From a checkpoint of a small image classifier: activation gelu, 18.9 epochs.
Rows from block 2 of a small image classifier, named by matrix and row number. Each number is 500 + 50 x the weight over its row's rms, rounded and kept within 0 to 999. All counts start at 0. Numbers have three digits each.
After each channel's rows are labels from the 100 images, of 14848, where the channel reaches its highest value: "top examples" is what is common among them. Only what is clearly more common there than usual is listed. The data: small charts drawn from random numbers.
# c30: last pointwise conv (model.blocks.2.c3.0.weight, 192x192x1x1), inputs 0-191

c30.70:542432486537583467510405450489495520570530492443512477419546419478484471504518487500460540502497422521642530461490490521534443499491550470585551501391485517514505633490403496538488450412549566528537546525534598607508468525509560510440478515607467462519499467538499416494507484524567474467636496579464508434481420537489463544482524479461494495480513526539459605485537448538453584557492544554466403496422496482448507468496477499436516536487542550457524519592559489556479465435481491492453441529505572537575423601472491495447409526505406555570601503586500494491419495448416551583
top examples: bar chart

c30.120:469535426520433535554523485427514531419478484466546525474489551471541440525499542500467427514454495492476499553495476525460537542502524471427537567448458421546554400598497477587502566489578460532460482525465513539448547445500514354477468461467472547536564596556521455415539494474409489462475574582455428554617435474544516501446536510504479494403481557512414548438541445575510543428470401530504550567522520464467507480497507482567561512519540598529623404546551651515526528573511556564474469465495442505528490474591501492477525418501460439513588461567527404525512454508468534445
top examples: peak in the middle; line chart

c30.2:433478422451474428461484445549468438404386476499541545474553425501536513534480544530390485533514492505517464445562461453405467539533516554449464524562530581497580557513531448559458478469464544561435498447483413464494524503468444563434436494442502481519544569515465640514436532473483511514481523503445500497563457442536534522514576458433503466498448455547467467413487478472418422496429461473427525433476453415480436389478527451480459497502417452453417474429506512479442430471482545442509446561478444371457515535458523386387472523519464503520487576435543575405474398494512523505
top examples: horizontal bar chart

c30.136:468547555533486530463426531489497458448468473544409506486600598580482481482547539495420455505529586535474521465527449529420499593445479536578482507476461465428396479459449595551495519500449503538461511505430581453400551462489457514448559477506517534425442477565533545580570576525570453486418464517626486462475421544534474556452412536572426593488498515450470498505490524484427451407562514525498383470463429531460594481497479565414501482561486554511521442425483438529606480454499441467489493468419448528476494539465437452625482519550508579491535480516435477511476512466566543542
top examples: ring chart

c30.50:493487453428518483530424505449475429486512505498459468452420464494418466448575367439521485531564478502549527465419545443549476494560551480504579441407484474434461418480516531527456480476437555555506378577442477484506540532475506454550473539527505433493477527561394497481533577485409405552394399608551532552439491549506574466507491455461448501473510546448536460545446522554509507443509466499516504494559460643501502406547467507431461541496516455537496516467431471430482479488543469481431519522591519440449459465372540434409551473537436416510523575434485419525517438537509521451
top examples: bubble chart; scatter plot; peak in the middle

c30.57:483366508466523546489488473501543503496521537429497469486474543494533440583507503453509455427508529491445458473552467502412456523488520519426421583534589352530454420584510408522447524429531505544488483485448479497468505472532539553421519536429426534622483486577465468433522413414452512505415433597524557590551517449513524520425436473447449434516492494603564522476495426576510520469502469451628606527547553573521512525491537515487456448524467482430567481513474611554479577489460531500507495474515542544645436447505511468495502493492515463476577485421437459468579500479523530512
top examples: dark theme; peak in the middle

c30.167:550527522544551599507516508516536606579507524531471506513464435552551466435462510437491486547474460482416443509465427360449577546472458446528420516471476508528524565445442503438427514492460558492482537448534514468538466521569520437458454466449499467578470476547528571463516500472485478484499582496393537529571518553522473389526475545483413548396446519522563515473479455448410459583458561505523545502539412485559491525462546593526450516445555455494486551522407522623380426506488554499514481540481479582444508442428498486481577567474466435605513456499574552448573427461559416524
top examples: falling

c30.176:460478485431425473453479501498533442423524384573490505567524425465560447518433418514503520571502520492430485482394628573561433535604502479368461485484574426536542489503511485532452547450487443478604516431523535534486446441503453531430498440494532511546544608418489437440485484444450384488536573494465480503517497442520496525534533435467540391527509502409463489501463538565556520539372447488378516502453412538525490546447465427487570508493419415500504444470529493505401515452558458533510473537572457443455470475499520460506489497467499552574475528512463461522455566425445522484
top examples: dark theme; bubble chart; trend: rising; scatter plot

c30.150:486520397495502514516516484460443475492526509491449471584448515478521530439480470468467447502444463518501496571567471513438524499509527510451526448499540515460477490541512517497495509531464430499473462482445439551546532546426450487567464478504473507436563478473521548505463468418515472528462448577454453443479604436445464437510518426498644420453428357475578511488518502511585435373566474593567529477530579406486467586567500532508517564456630593545544496533552557555447469546502460431494501560513491508593469495514501569526447577397535587435474450566537475342544500451429516489
top examples: dark theme; peak in the middle

c30.131:488524570498473493499528445444392507532538435513447586527550479439489553484477472524501461473497498439596505521499527510555470544452556485447506520593514548419526502575524482436572476512557507446487476479495436418434554539454506481411441474485472385522500444550504482458486516582433413580488460526457437614613503488544578450430479440501566533422444518610519526466585451458531468485537407461494513475519553500511435517527538527525385443524537549589561568610541561468544478508448464504478453477430426534572509470601504623510492474501554512561543561498511512493475421438437580422
top examples: one colour; line chart; dip in the middle; trend: peak in the middle

c30.48:459542547603568536480542509502442474453442419477453562499541553617528606504466454477576517401490492471429548430491483478500469498409552506561543499530473443515537449416443568507432515443579472480463473395453517420572469429533453448519525568511489511446426486529561518472519440474511482474535454544528520438510500443523450493480398541464486446553504534509441572538463547436488513494530511503462498478507562470555511503571531590434623518439665474499551493562423400480519531503523549479401483561441571528474544498388548559489523551491460474553501557522471401458447498596420505509
top examples: bar chart; items: three; trend: dip in the middle; stacked bars

c30.49:500513519493466494508462438493420510428504513456534452489450437465510478408441568512490536448489489453467473481439551440443498538448419486473489467508577481511391551431489561422463473445524474476506493608473435552429418477474494448385553430522572561527432580476642490546514450606525413561394445539443557521516470429637458476497498521498582416499462421589507518526546467453457558513477492538467566503532530511518521434532555527492491471513473555505537525547426480484489526425513562533417435618564415511519468433427498452515486470487491529540559554537471425417502512620503520498
top examples: dark theme; ring chart

c30.61:415503351449454479551524509477511505474495503382457491474462555442496537504487461449498476456576621508524465458517498486548480498529529449526477488492494471580511476441550501471508534516586572511445509457536425474553458575438385577561456501462557422498524513581480572542538519499508533521481477491459486537541441480488461487550476436626478506557545542514532555458670467362447502532510542404502554517536473442529520498522560419604505470518548581514453445483521520393483509571607538539472560428429524620508453467445537447510537480560536452537553483431491518452491467540449540420
top examples: bar chart

c30.100:530581514460488475445508560492468468459513528467465540411441472573478501432544478439514530441496496479462535489485524498556495552532578470528455414520513532458467483442567494362527601510402453533462455464605424427406434492511525429405456540438523467518413473539495449539467599490515552540479437489432455464566480511407509525502489545550489495570552585446589513490590433478520529487416462491422505490515553496567514499495433417534529462485470509468570538451484411525507378452411506461546431513476456452517552378390477438523454546485470563477521561455531520437425435557566457478
top examples: ring chart

c30.143:481571352458547533414496466537557520462550490440502565539447520431460523529504526550428566430450425536548421442473547464516507569523562443564472484528529499536496477625499515532460513486513546505553568534503519455426571613467471442571375529573517596507447530525430533482571434556545522506490489598484537475476545454496536522524456452507539525482456431537534545427513511598455556425496517492401468497532468438624400452510449466494451528468503469526481493534578482471554490456509534478441500489472523547511482547529530589467447508520477622507586619552525507497538573429556546587
top examples: line chart; dip in the middle; peak in the middle

c30.12:462490604567548458486419480539467409481476505514471543487487453559539546467485530473536514493488407491492481479549555506526563574527585598480491408557529552594468531589433617537505477424535459565394551529416555544420466418457424541437503401447480505560440484526420538554506503491614513498522478504484536461476503621497537547512481489435472525558534441602468522516500527531485530518528456531525596450460544445502538439469401593518451441614479550493540495586435474535436479557476488517429555457555432438466485584512469481491493528447478552537538445494421566466537432543522492565
top examples: items: four; bar chart; trend: peak in the middle; stacked bars

c30.86:457524549564509461487509463537496440487431566467483442480513553562572515510508464450440512473502565629554463466479529568506352561552482462481492443495536477441451464539533548565484478483472411605464504392645462492596558419446512537536478466522485537509515474494474441534446476514466520479442521427504577546422485490511524437531496447601539537569488548480482490555493486449608535522464546377467481436546459464459479591496540540590552479452542538541407538487492393491552461470613426473501534479551511482377463493512507473438445447530542508546485471536459583550429532506580571496
top examples: legend; grid lines; dip in the middle

c30.8:496487478440479490524507470447528505510478597422435587519480425551527412510403591525482520518494495486484524476512458452504535511554463499474496592529543478460441470558522499468626417496509559436517494661441568584417565532571446571473563421465500522539483516579477477545490490538476514568568483460432449519490422460522496510508416440489533558525515435518384549492500460523541508461427524461625428520466443513510534547402506539561545547513573460433507436561478452531500483516413494646558424465489494498457531481563412522423469509535482539468440534439564519579543515503522602465
top examples: radar chart

c30.46:551636560697463511467509503468435564414551480480485575491517496535521535573440490520534485509435484564510517479489409482529505620504524563465413446509518473541528590436408667475467479537542489463458481482454504510617439459570513528483496505463510441421494483418526530438498484474524577545501490499537548483443441450493501505504397480463522462600499411487502458523482488480455461493480506518457493545522590515452581460425379555525335535515434525436448472476572528462444534532519517442528506468529523450481468503555423549459493502507534466518455517498381521529504540489498495525
top examples: items: three; ring chart; bar chart

c30.149:462491501522517472492523497426550505515553556503441426456507509514488558467517503543457491487469630417580449458505500541485457488576488455536528424486472412573461537468518511528515600556515532542422615473591434490519406503435527474568396460564508539555572445526526434475499579544618510431480411456551568562480530559518563473601553403518545475414490549466476519472447464438551511461535566500441487469477624539502444507582496458461483405487516508591497529504592432497455567487599538452467549480523580504509447467502548379513529491478519413535495551459526520536503488560544453433
top examples: falling; line chart; peak in the middle

c30.38:578455520493531495487499434522437465445488447583434536525514481515543499522469434432502453498464571566491560552478551439582508468512505536489452531454496469451513510500557611405544490612540541499567436466477465563505489447477612496563501506499530451496620425462503505493428450445577445449468542498490522528485378451564555498492507576567564511602482518490453438455460514538467500377505542505527506533452467532512419549557526519528552537515487581480570587485500624528496523522447568563458504548547565506540571405557507503583526527402573487494369518489421508467594469496553509603
top examples: peak in the middle; dip in the middle

c30.105:540512475575461494408491534541504509474492474424515526477489490536569521572514428548509516436457462546521438580542528509458474550473483437461589573518419527427516550492538467512494513558649391528502521549597517490581456543478497558442570495415553488478506503536428544513469417433509521530462475562561448478529444544493463463561408487381552454438357472515503438509418528559496543454528454499485449458442526515479431538440490558534459475388528495549453484443458448482485436485449652430469590521516542509568474541434460471464511571464462475535494456478589413487510472562447482410
top examples: radar chart; horizontal bar chart

c30.89:502500507552460462490546490509490501424370445513458567453515514527466541483498545504424499494520464475489536483555463429525434463478489535444505582546629482587566525508476502545458530505437514511564573462542518492573451505583467510543595503470477499573509625536426437595527494485463443555427490484479513601501525398577412415493475398441429445487497609511486404498493450400464419427497527442610437498494508562478505560470465521418458559550504492389500482491487545506484570590445492477554512583419468560541487450553518534446481535503556462541408483439523513450514513501502427434
top examples: lollipop chart; items: four; items: three

c30.108:585561517520529479520466521594476576542486570551450533485532474441430524509486530546522630478468467511501481453537551506511531527467563470546454531488581522502515464507451537498500465450501588543504573494463441600512510556509474500639523463603518471484491565557369503606499501493506588601512438506493492494444467602475548529400518522542508439549551470554482560574554534532512387554504483422552615560518547532435539451462485487537468514456452539391435425478469423505479426417435510507470553536557528453476529495429497496513585423498491530526478486499478500548560375494457534378
top examples: peak in the middle; line chart

c30.145:602550562495507428535551517492402482550514514423581493437449527453429551502514462468506360486443587516448513465489508571540536497438473457452521530637506487416495548535549490548426506466462480530554638473550460483533482427457613550489511539464471548510416553582396440460550523528385492474438517453465486495469581476476445461590460446511495527555511470561461428477524471379457557468539541517547577501454495498483464547460559562453488450451535573522540503452454586444553448483547441463457458469422546479445603507536480543521421472472448518487489507452427563480428483450488487507
top examples: dip in the middle; stacked bars; bar chart

c30.151:492567560475492500503425481460474544441543536462522486506548447531537575440458535464576524493513413482457504482584558429502518450501485554444593537595452490431514487500526561520463391503598457495436510566527527431494536353523454475481520529454449529564498400524500511511510475444520469501502659482392515432442462566513427641489566509462495574493475426404490486468488483496521508396550467494418486498480424566504488481559568584491458491465480473390503544486483439421543543477509551462622536444474513515516475573504459555476577545507466464498499483425474509460453523517364480556
top examples: pie chart

c30.191:521448383499557527542419498485451543455486469561574488473447496473560538509483507465550528459511487572456640390458576484445454587551441405542519498474568494459524486517579522579564490494570402521524484487433476546430521494487470505506449485424572527522478561552563468506456508465615571480520491531553455583485561487517457608533554526508536493508459446450478523530401527493479459455500589512433515551501565480652543598470524460477593468436528440467466484509466532500530519541436464502448463472424434461519535553521476604451512490593476501432435383473516457445541557570560480501
top examples: one colour; dip in the middle; line chart

c30.107:500529551480490498378581470514549500543554467509520504480459515477618520545477554434456508523486539514507474486558474451459393498447500477456440520479524464568525510432586454530609524437527528447475480477471490528501422541568336494532474529507594575551460562519420519507466508575414475517597434524541561464462559468564516496591478379504556520466511492499547512451392401424536479496494537564489504478489536559562473539468512524480493469536532515554581432408467593526540558507448478465478446559511561443518542439532569496471454456523517510476576520382543524459442521426389399439
top examples: rising; line chart

c30.184:464470530599526478542530483498505457453431475470521569411419578493541599525601480459473495586549518517482518432523584573534508470443497477533571529448512593466483505468507500492584448433418467468433421440519524495444576466544473505586491491549522490554406448425560528485442537459535377595493464511458551524451501470420437448504584404495495464605456560545470463516557519568469527522490594435480496498492508582567496450547505384543510452481619541564459463459493489502513556389536541545491495573557507493416495456466538520521525511456520433565480512563475559381474536445494468473
top examples: ring chart

c30.36:493522448422450509449521458482554482546484516488492562468504495466457505463482544546492549468526538542492504471505568539482559487521540510501481639451510558459538497540522500487430473525510533506529522558459501454489600520427472504499578507487496487481493583542465494522552496512570427534483557469478550522488515558474658510466563455472506469436542556568472608582537511419440667531631464532424534487539464593489483460603491504504531392526432554460519448641481464449413428512568443442492529488590550493528556524623487518431480544475434508459583487463464433484496442515427594424
top examples: one colour; line chart; dip in the middle; trend: peak in the middle

c30.175:588475480461519510544474568508539432495460462450550534447489567565387557524502470499465540472523553447508505450496515478510488460512474497474591442424519545530495537412496546423466598590468429552481455508435537512481476450415526569528449526409435519448482496453425480433500483415444489513538472629547560545467586453556514505521561474492548349462554497374508523430571593560500561421507521554512428476573533482464400531547419517548518545502434494568531618491546524585452419473505558518448487491473527484520533455508526390544445537485534464475501552513557438565555463496515571521
top examples: line chart; dip in the middle; peak in the middle

c30.30:465484439509496398484540510442525587600513535576446478486487458542446509487451456497498508597516512484569506459471616429519504446590521479484524480511460422492557539485476442459478594565498493440579445541563475633505476547591477503397536465601543402487530494433462430499488493559488524398455510463514572435398523491425472455499501545436446495421493547515485532472503490530505537506577459557538542525414538490367536526530471558530498493517510461525576527468530456496591489583514524537448505501621583515427465544523379578587526523539509562435544552499429529515511501579502538462
top examples: dip in the middle; bubble chart; line chart

c30.118:535551519439478444462505474477474457507408512451620546467524551404569479493619456570489493514503550502480512468582464504548530500454487486531448447508502499423461582523507507368427477545367493480452475498512572550516405519483486505584451557502451481524425532499532464478447448472515467521413453488452541462509583471531497529547475551504435494479465464638428453550473497530580472367449474566486431508432505433499541624454537439514437520471473622455523532522453518533506416471511540558521482579449573488548511441474403538517506378441557518551494461463547443497524461503490401524
top examples: peak in the middle; lollipop chart

c30.22:547423460488503463475505560496512542510448573524434492531486538549469469532491476461535482466435561479526458506519541561519490627509541456532608481563464433478550469472540525547486470458435427561544531604462535472479412432501438470550504511468428546447440504518513540459570411495530431508482580437515549541482550562484447593488609499605563528510483532549523514498562440450526494459492506530558565483544440432574525428510492438590496495568514600494491399516446454552484432454522465427399553398517462551529447565519514490566523441518501408520456542515439520569581460444517588652
top examples: lollipop chart

c30.173:497445429460467534407457409534438596429562486466503574579500439517432554454463538494444525414544513495487427418499423570510543467607475550450376485512452485502497429412506496471512529485522662538533368522536484559461525628451480504506533433628571556547503493511484516469424554522452475471598443566507461517553450493459491462486552455463479537528448495486508527479458546542442536496447484529572448518522464487467575469582464511438524495514508520416480482472413528463535512561430417532501460496465572452482450547479492570442512477544498536541467509483538414436480443487595501413
top examples: dark theme

c30.172:538428576497557468447502450483511489509507554426517405532540530498531418458454463449478455539453548541438531404527517440457534520488508510505564555498449477470493428504519547459493403489475641513439540614494496476509477499530461482574558465496631490417506527410489432614476486460464418510417481556467526547508436508481514528538557407486517470523568567442452580531435504537419514447534474485461583418484495499491544380575522510506486580554524445530480563545472493525589527536415475378528443537428511483490443439502467475537528580422490522468427442442409432557572561487489550510
top examples: one colour; line chart; dip in the middle

c30.43:554446465531505499499440567474584469541596455546594436451504575487460572446572570458437509475534395458496540607543590508495471463502469486503484546525497501431463556574518582488537520428505491489451568466441390515484584511561544587479517457530533499531423491532565561562521455463409528443587464542503536604497411462480541492523518515499562501556551540420461565606480439505536464581457603498467550528493513548584520520493480533534457501549565420537620464537460461499504513572474436555607588450510526476618482456572422493520507477524494522519601551487510510526477513549539479492
top examples: one colour; line chart; dip in the middle; trend: peak in the middle

c30.159:484492406507499473599488489456528445483522467551487532448562510583464517430455473479513516567454435434493575564506529484485452494539440502463455459691528447482508457595500468455445502514487519535650525525500423517517451482495504507511594478477470484576522489528426447558566569471519477448402443481595578505506586442534522420564453589460513531469458526496453445517498474413423527426513548469508479520440544438552440480499543537474441464475494526499380531519479543553406530509467557544477458505527545555495480425549452486454467482414440509493593560569593500421569454487391570481
top examples: lollipop chart; step chart

c30.110:489463512483506545472466512430461419521445514559472436510534560467472469526460614458488483553595499517444488480485538492540492520503550537444495506518503543469389459520452485536475465635453448370458496546452506478542592536478511460497489590501491518544423571545600493579485512592405444541513520450595441498424466546449393655511428613475466502396496471455439571473491430461552543475578465551524522412424526487571566583564555402483533530566617494445541518494493472470581514486509532521479546509439513423523489504480475448510469519519499548528447521569509497525459437488481551477
top examples: one colour; peak in the middle; line chart

c30.87:556480422484547461472559481446548537540458495528416557457494394524540446531549546528420520484562492478563525397463439477478480441450482421595516468522562498609499487456459436546485447475466537509517554548586541529493465554556464475581484515573606568487541576448490445524471452503507438515558478439479448572504486512458589561516515500544496480456447478504453515490551540397401579537481547476466564443574547420507526579498464603552532543582503522442469475509546578524557449486525532464466494554552561452425557635457438426506506523413556585480504562450394497491478456441515575466
top examples: dark theme

c30.45:523497574543533448476463422466495430446580411481482515517443450482461595503460476511587494503505548621517497396515464502553437468513499477555441537567548507472440554514518517481510495565525549493530430528538532546528501455463506521364550498423508568639486520631519484550520552579453527520494489528445524442615504482542466551467484570514517413448514431614450507476507505550536476418465459629454423552491560524452520601455561396532438563532442508449505491542496410472501478449406503519458544470458481626520453484548508531445491506461508489469472487437456482443456419431450487494
top examples: lollipop chart; dip in the middle

c30.144:491488477432486467443543483438575473406468483498516517432447450501514520500467571500561469463543558480487487545515465649481505509494436493432414480480447471508490542491556488577524513450457530531513513456526450476516468538516309503483611458520627500489472520399506501390535487551520613492479476490483536546506428493488500481528511463576490503516516515536524517509488474491515546556444410454573418518498435488557508514519455590549451515507558556544500481533503534409448551440582476453562526476468639477341391533520452476493499457468592396457539453444465448459441434569544469537
top examples: bubble chart

c30.121:466496595556417515523537491559476475460510490537441503478509515613531489516472424571584490500530464492538490478416509473455511535518494568535455511552507488478515564504416588511374464437525467458553461496496456502472502465564426562474570449457460524473449568488552392567515563524552576461492502503410461613467383527450438603436564420529457539515491528469453425441487445466424518514538463517436545505526465536449442479417575612527450454512472530518396460515471489525516460376501474641512472561491475557462529513400505443502545461550546556437481535501575570516479431544454554507
top examples: peak in the middle; bar chart; stacked bars

c30.51:535530452511518470480514531495494541450482510533526527506583478479404493480490479458557502523533533491463520478505555507517519527530567454506614434429402474495587572567478588466590549546492481548534605467441507459538473504417499603485439465454528396510532516543555538578402421513516593447561527503425476661553597410577519523522506461473523424488455429524505558462502531487533481514525466506439546469459464468468577516523519486397433433528563565431510558455572538479523639499463510458465554558436469492466538504501506470547430487541508536445535389436485447493464431523564597430
top examples: dip in the middle; items: seven; trend: falling; area chart

c30.60:439519452478531463566498518411526535392510454479424564439447468485524512516475513498423549498544519485494495485497482572495442476538452528530410522419496528536495459499616449627495509469478498562520446480571515471531432546531485470504547465488540480561429462500538621630558539487466571537499506512462429538488401420462461422549582473568414624450428517476530470415501503501420605504485580493444551473489586481487455511472459499592540420544528472516479543540606452530545419476568487522468514527460539545538476489481465515505602354551521557488524498557583544496472406462506542504
top examples: dark theme; pie chart

c30.64:506532525418416509526541471534405464433640528448440490489395416490442508620500452485562507519614431504495439433461533562482527556517526479478423510464538474498569547490475503438493513483493503421530504506584460471548474421594423482464591475463469466452453580459483478520439491459506403525535525513453477476519518498414476558497459412504529425535516586429463455505574595431511449486479467498534449515428500560430541418508466502482501476532512517385506445542401550609447530482510558511514485534503599582469457535493541461572522519576438455548474521445527552555533465546495391432
top examples: horizontal bar chart

c30.114:464544481548481494547589469440502480534495394429531491432567451520476492484535525490543465475475486339524429518467509431527506489591487580480496546542434473427376532505461588528438429474487578369489465489470543408455551490546571520564499544527473442542430519470475562538432455489486394495506468433488500444487425439605525460492542584527513510514522578496481456472410521525419500522461477468504615450427455524558571511422464528509677485483496457477445521474459475507411598517503473469508511512467470435495506451503480518462529598571489461500580447501460486476443481423479499436
top examples: falling; lollipop chart

c30.25:510547500632510457521518602518520558519476461386539530506471505546478514541496571572506514515401465640463512483463511462455534475454462514472531453496498564529516476435429638524560441495543458474550476450472487432420466452456393457529523558480533478512579479548543474475519419478529452449437566444500502506453562394544499471438557571449557492580474455510513583494502482469531572434546511520429552487549639484465516449476536614473568453518476531405426511498529480451474521565548517420469529471535517473506431475520510483536530643573516382514518543472586495500511510590443507472
top examples: items: three; stacked bars; dip in the middle; kind: bar chart

c30.84:527440483531524597513605497527514507467515489507463410434588473586496555478460506486532449473473445482451551466524572486440518526443500505501469466535482527553416465586471599503504479492421611503452574560508547463488480437419584477623507446548588491455458484610510576488437530512529452512477487453554523576462488440456528528577406510503531465602560543436469586591393513504538444452455466531437433463542520575437515535587463514514563531557539503549574532493458442481457605518483433493429487495468514438490487419531637488525478443547422477473536502551568500480462499536552499576
top examples: one colour; line chart; dip in the middle

c30.141:530540579538490503455478494458441468546474466481537454410491491504506485426537459548389488488605480511498448483520523507518437518479614497489500573494460419565491508572504481644506533554542513478484519521512397460420515479486551526475561449544444440512426490494493459609481529494488479517481520473507468579464544494464598613540469503519449468505489564543502433403517508447447514482430438552440529521485418364456532476598431507560543439520449471511540440535463590451587391494443414491504543498448634561507536502548434409489487451578500522460623443508509526556521430531465535453
top examples: dip in the middle; scatter plot; peak in the middle

c30.160:565499409508471447490509490531388492491456501580419510520493525518483461490490425496546507490538525467572464380506550439536421434555575487458528423518524414482524536528476471550508468488398470510515632499448421583587536543584503474543555471515399467450493498491442511409512635552483512545465482487466623543472483489501441545470472519486504440480488506589483466479444516375512603442504553469337498467482451478533412450583438531509465470510553537443532483486483502496528527523552417527456468481573440581525463451515542590478501489461554525512512557484609548552500424565514519535
top examples: dip in the middle; line chart; lollipop chart